From a checkpoint of a small contrastive image-text model: encoder arch vit, 98750 training examples.
Rows from block 3 of the text encoder of a small contrastive image-text model, named by matrix and row number. Rows with one number belong to one neuron. Each number is 50 + 15 x the weight over its row's rms, rounded and kept within 0 to 99. All counts start at 0.
After each neuron's rows are labels from the 100 texts, of 14976, where the neuron reaches its highest value: "tokens" is the input token at the peak. Only what is clearly more common there than usual is listed. The data: small renderings of single solids in any pose.
# fc1: MLP up (text_encoder.blocks.3.mlp.fc1.weight, 512x128), inputs 43-85
# fc2: MLP down (text_encoder.blocks.3.mlp.fc2.weight, 128x512, transposed), outputs 43-85

fc1.265:70 50 43 74 58 60 24 64 25 22 49 56 73 32 46 33 39 58 54 48 24 47 91 55 45 41 67 80 32 72 60 48 65 55 58 68 20 16 17 44 51 50 50
fc2.265:24 46 43 35 31 50 81 04 59 73 48 33 21 69 48 43 51 37 52 31 70 47 33 29 46 56 40 31 61 53 40 58 29 63 69 36 71 96 68 49 69 34 43
tokens: "egg"

fc1.23:24 44 51 29 39 46 44 57 27 49 35 31 42 74 58 62 60 41 43 38 69 58 21 54 42 68 40 21 44 29 64 44 57 30 65 48 62 86 80 42 67 58 53
fc2.23:75 80 51 58 53 69 25 53 53 67 50 55 47 34 48 68 38 67 52 73 36 37 82 60 64 56 44 70 52 46 30 54 49 39 15 64 51 15 36 67 50 51 53
tokens: "sphere"

fc1.473:74 50 43 73 70 60 41 67 40 14 50 67 55 30 60 26 36 74 59 38 24 52 64 45 43 61 52 75 43 63 50 54 58 51 44 73 27 47 00 48 45 59 39
fc2.473:30 32 48 37 36 43 60 24 63 96 49 27 33 65 52 59 60 26 41 55 65 53 47 44 56 47 45 39 57 65 31 69 48 40 63 33 62 72 77 67 50 38 62
tokens: "egg"

fc1.282:72 55 33 54 58 63 40 77 41 44 75 58 73 46 57 50 41 69 51 55 65 68 94 45 44 48 63 52 29 65 55 63 62 50 52 79 33 35 33 60 30 73 40
fc2.282:21 40 54 40 26 42 49 29 45 40 41 48 51 50 50 59 41 26 51 51 44 51 31 46 61 55 42 63 66 49 37 63 56 50 75 21 48 69 62 59 51 40 61
tokens: "hexagonal"

fc1.337:32 57 59 36 52 72 44 59 52 47 28 76 53 38 43 28 44 88 51 26 46 49 38 57 50 38 79 59 33 56 65 77 59 46 40 83 51 52 21 56 49 67 68
fc2.337:59 42 40 77 52 53 53 49 70 37 47 37 24 54 40 69 83 31 69 67 41 74 44 46 57 25 29 64 61 45 37 43 37 54 62 38 54 54 40 46 58 43 49
tokens: "pyramid"

fc1.180:34 51 56 66 40 44 42 40 35 50 63 20 50 41 72 62 54 32 43 67 65 42 15 30 61 55 06 28 76 39 40 21 38 17 70 31 82 64 77 30 54 39 40
fc2.180:50 60 71 45 61 47 42 57 50 52 63 65 67 45 38 43 34 44 61 51 13 66 63 60 59 76 53 71 42 54 55 85 42 48 39 45 28 27 45 26 48 59 57
tokens: "hexagonal"

fc1.374:59 21 53 53 71 71 63 27 44 55 30 60 46 41 32 41 42 59 54 31 13 41 61 57 65 36 58 81 64 75 31 60 35 51 36 79 68 44 22 54 37 69 58
fc2.374:51 49 52 61 36 53 57 56 66 48 51 34 40 35 36 66 72 52 38 58 72 71 18 29 40 29 43 34 47 59 66 41 55 47 64 41 49 67 34 39 52 38 48
tokens: "pyramid"

fc1.418:30 51 57 60 38 47 40 37 34 52 44 26 49 35 74 73 50 50 41 54 61 57 20 32 51 52 09 28 74 31 49 16 45 19 61 37 79 65 80 38 63 49 43
fc2.418:44 59 61 38 49 41 32 56 11 49 57 53 57 72 35 39 28 36 34 73 41 42 70 51 49 71 49 61 36 49 36 80 50 45 49 35 51 37 34 58 50 64 64
tokens: "hexagonal"

fc1.152:74 28 44 83 57 43 39 62 23 16 48 26 64 59 56 74 57 29 43 51 17 58 75 37 43 51 11 60 57 58 34 13 66 42 60 43 31 41 43 41 54 37 51
fc2.152:30 55 57 47 39 60 47 32 64 87 74 46 46 58 67 15 42 56 64 67 84 36 32 51 43 56 57 37 50 65 58 90 42 55 60 45 51 50 45 60 59 43 34
tokens: "hexagonal"

fc1.170:59 52 37 36 37 55 59 33 51 43 45 48 72 50 59 43 56 18 46 53 45 61 38 44 42 52 29 51 34 50 34 48 61 31 60 29 73 38 58 44 41 47 83
fc2.170:75 51 59 59 56 61 53 66 27 59 59 45 61 45 49 37 52 76 44 70 69 32 66 35 47 35 78 19 54 23 66 70 50 60 24 56 50 10 48 60 53 67 35
tokens: "link"

fc1.83:51 55 33 79 61 54 60 45 67 43 61 63 54 29 65 36 60 71 46 44 16 52 56 38 39 70 29 52 43 60 27 32 41 45 42 58 72 67 44 37 58 53 31
fc2.83:47 71 44 40 49 59 46 39 46 43 51 31 41 74 36 68 51 25 33 62 78 64 50 47 63 27 60 37 55 57 25 73 68 41 81 33 52 67 51 70 52 46 65
tokens: "hexagonal"

fc1.36:17 45 41 72 26 40 36 55 26 52 41 23 43 66 54 71 41 52 34 61 58 55 51 54 46 42 07 41 49 39 52 32 38 32 70 46 60 66 68 42 59 43 42
fc2.36:50 51 59 29 61 48 34 47 37 70 47 56 66 21 37 46 38 47 58 58 28 17 34 39 50 75 42 56 51 56 54 53 35 39 28 63 50 46 34 54 62 57 58
tokens: "sphere"

fc1.368:46 29 29 56 36 64 33 53 19 34 52 55 67 46 69 46 55 93 46 57 44 74 62 50 47 16 40 09 20 53 47 79 64 47 49 91 57 63 24 46 59 59 42
fc2.368:37 63 65 33 53 66 56 45 70 89 43 44 51 67 48 66 47 20 73 53 34 59 51 39 80 74 43 83 67 54 43 20 38 43 69 26 32 52 35 54 58 38 63
tokens: "octahedron"

fc1.475:24 49 49 65 47 43 38 38 33 49 47 34 33 48 55 59 37 43 54 53 73 48 21 46 46 53 17 50 62 60 38 39 36 39 73 29 70 75 50 25 69 33 36
fc2.475:73 59 49 48 72 64 53 43 41 54 58 68 55 41 44 64 52 46 55 42 00 52 65 50 82 67 45 45 47 37 16 47 33 41 32 83 39 27 55 39 73 39 48
tokens: "sphere"

fc1.301:52 67 31 63 59 44 70 44 58 48 48 73 51 36 43 45 38 65 75 29 51 44 42 53 48 76 38 90 55 60 38 36 26 56 44 60 54 47 20 48 35 49 44
fc2.301:43 40 44 46 44 37 36 40 42 54 46 37 44 54 61 49 65 28 28 64 55 52 49 54 52 37 57 21 57 58 29 77 58 41 69 36 59 72 74 62 59 54 45
tokens: "orange"; "pyramid"

fc1.443:44 63 52 31 50 53 64 57 70 60 42 69 33 78 24 54 56 36 38 33 49 58 44 59 43 56 72 40 08 63 67 72 56 55 48 52 47 51 54 61 65 44 68
fc2.443:55 58 38 62 48 69 40 52 23 47 23 39 61 14 49 48 48 64 66 45 52 11 46 42 56 40 49 49 60 19 52 48 51 60 35 57 60 54 47 31 40 55 52
tokens: "sphere"

fc1.45:43 27 38 52 61 62 55 32 33 62 34 55 56 60 42 41 50 30 62 27 35 40 21 49 40 79 43 78 61 73 27 49 40 25 53 49 48 41 58 42 55 54 54
fc2.45:66 63 60 69 47 62 45 30 52 42 45 34 48 32 49 50 60 77 48 50 58 70 68 55 46 41 50 15 32 42 52 36 58 64 44 47 63 45 32 70 67 80 40
tokens: "orange"; "link"

fc1.333:57 47 51 63 68 66 57 36 67 51 60 59 49 32 47 55 51 45 45 34 76 63 27 43 48 84 54 56 71 50 34 35 45 33 48 30 71 40 62 40 79 48 36
fc2.333:55 68 57 43 46 31 45 42 21 44 48 31 42 60 47 63 51 52 26 60 54 42 61 52 43 20 52 39 45 52 27 81 43 53 58 53 49 70 58 56 47 78 67
tokens: "hexagonal"

fc1.86:60 62 36 51 48 56 61 34 71 52 59 61 37 41 13 65 51 72 47 48 58 60 64 59 37 61 74 41 31 33 31 48 55 63 48 58 56 44 54 57 80 56 31
fc2.86:28 41 51 48 27 57 25 48 50 66 29 24 63 51 53 59 51 15 42 51 56 41 35 38 52 42 63 44 51 41 40 38 45 40 65 27 53 62 60 58 41 65 54
tokens: "octahedron"

fc1.450:32 35 48 58 56 57 50 69 46 43 76 67 60 43 58 49 62 94 44 49 46 87 68 31 39 44 68 21 38 56 59 52 57 58 26 91 34 52 40 44 67 60 34
fc2.450:52 68 71 38 42 38 21 35 52 55 44 32 27 64 49 56 58 31 40 65 45 47 61 54 60 52 54 71 64 62 25 69 49 34 72 33 64 61 73 49 44 44 61
tokens: "orange"; "hexagonal"

fc1.445:65 64 36 72 64 52 59 70 68 21 57 81 26 44 62 43 32 60 59 19 72 50 75 32 43 68 61 78 33 29 40 53 52 46 42 57 69 52 23 50 61 60 37
fc2.445:55 36 26 21 56 41 29 34 49 58 34 39 61 65 53 64 54 41 49 73 50 36 14 35 65 23 40 39 68 60 29 63 42 42 56 55 51 79 69 69 38 61 31
tokens: "octahedron"; "sphere"; "cylinder"

fc1.484:62 45 26 47 45 63 75 32 81 55 38 74 35 39 37 42 29 50 39 49 57 71 40 55 34 86 30 53 46 17 39 40 58 37 41 47 82 44 60 62 50 58 38
fc2.484:48 52 40 43 52 72 13 47 26 50 45 14 51 71 68 64 56 30 36 63 51 23 61 29 52 18 57 37 44 58 29 75 34 40 65 45 40 65 30 63 48 67 54
tokens: "octahedron"

fc1.477:59 50 42 44 54 56 62 54 56 44 58 88 59 28 55 14 33 77 66 53 53 61 61 44 43 56 68 67 35 58 53 65 63 55 32 83 60 41 09 51 47 50 43
fc2.477:29 37 51 49 45 54 41 31 56 51 34 32 39 68 50 77 73 39 46 33 40 65 45 44 67 26 39 55 60 60 23 43 37 44 82 27 51 75 69 68 48 51 65
tokens: "octahedron"; "frame"

fc1.37:39 29 57 53 52 68 52 43 46 41 51 58 46 46 48 33 46 77 53 44 36 61 60 40 40 34 71 61 40 59 35 51 48 37 36 92 49 72 39 43 45 51 35
fc2.37:59 55 47 62 43 47 32 56 83 50 42 13 44 49 39 76 74 45 60 73 50 32 29 54 65 30 40 67 45 55 47 32 64 51 59 47 45 49 38 52 55 41 67
tokens: "octahedron"

fc1.164:55 49 44 59 44 55 70 35 68 54 68 67 35 46 68 61 37 53 55 38 62 60 52 32 45 77 31 42 51 50 15 32 29 44 51 36 85 75 37 51 72 57 12
fc2.164:49 46 52 49 55 38 29 63 25 39 50 28 74 65 60 64 57 36 35 57 64 44 40 57 44 17 61 39 57 50 35 61 61 39 68 46 39 53 55 63 44 66 67
tokens: "orange"; "hexagonal"

fc1.260:53 23 36 69 54 31 61 64 44 55 63 41 51 70 65 67 53 28 73 50 32 60 67 58 40 88 57 64 59 58 48 26 34 48 47 21 46 30 59 41 64 70 43
fc2.260:29 70 32 61 44 68 58 24 27 20 50 41 57 31 59 31 55 66 30 70 72 34 70 42 37 43 44 32 52 57 43 64 58 51 68 58 58 69 66 55 46 43 59
tokens: "hexagonal"

fc1.104:72 66 42 60 66 63 60 60 85 36 72 82 69 50 39 26 43 64 53 41 52 57 71 49 48 70 70 99 38 73 36 47 50 49 44 59 67 33 33 54 48 65 30
fc2.104:28 61 48 48 42 57 48 23 23 51 22 33 11 48 54 73 47 45 32 42 53 47 33 35 46 34 45 13 61 52 23 63 53 36 66 43 63 99 68 61 57 66 53
tokens: "orange"

fc1.370:49 67 35 58 60 65 50 68 64 57 56 66 44 43 57 34 44 85 62 34 75 57 60 41 33 50 69 44 29 38 54 49 61 41 53 95 54 48 35 56 28 52 47
fc2.370:41 31 47 37 34 48 26 28 52 42 33 31 30 50 48 77 45 20 38 65 36 55 40 47 76 48 37 63 61 57 22 66 48 40 60 26 45 77 67 75 61 69 58
tokens: "octahedron"

fc1.44:35 56 54 64 42 36 47 51 25 41 46 46 42 37 63 48 44 41 52 48 64 48 18 34 42 76 11 44 59 53 43 38 30 31 59 44 69 63 55 19 61 47 36
fc2.44:79 45 73 40 74 48 21 62 34 67 48 37 62 46 54 74 52 45 47 62 35 59 70 73 99 35 65 43 49 39 34 68 70 40 43 49 55 37 39 72 65 46 62
tokens: "sphere"

fc1.200:45 29 47 56 56 48 53 17 49 58 61 27 47 49 55 44 60 36 50 48 72 50 08 34 62 42 27 28 63 60 44 33 40 48 69 27 80 80 71 34 56 38 49
fc2.200:67 73 54 55 63 41 54 75 39 44 67 72 67 46 45 62 38 50 42 60 05 62 70 70 68 68 48 57 28 33 26 47 52 49 15 79 41 24 52 42 58 50 55
tokens: "link"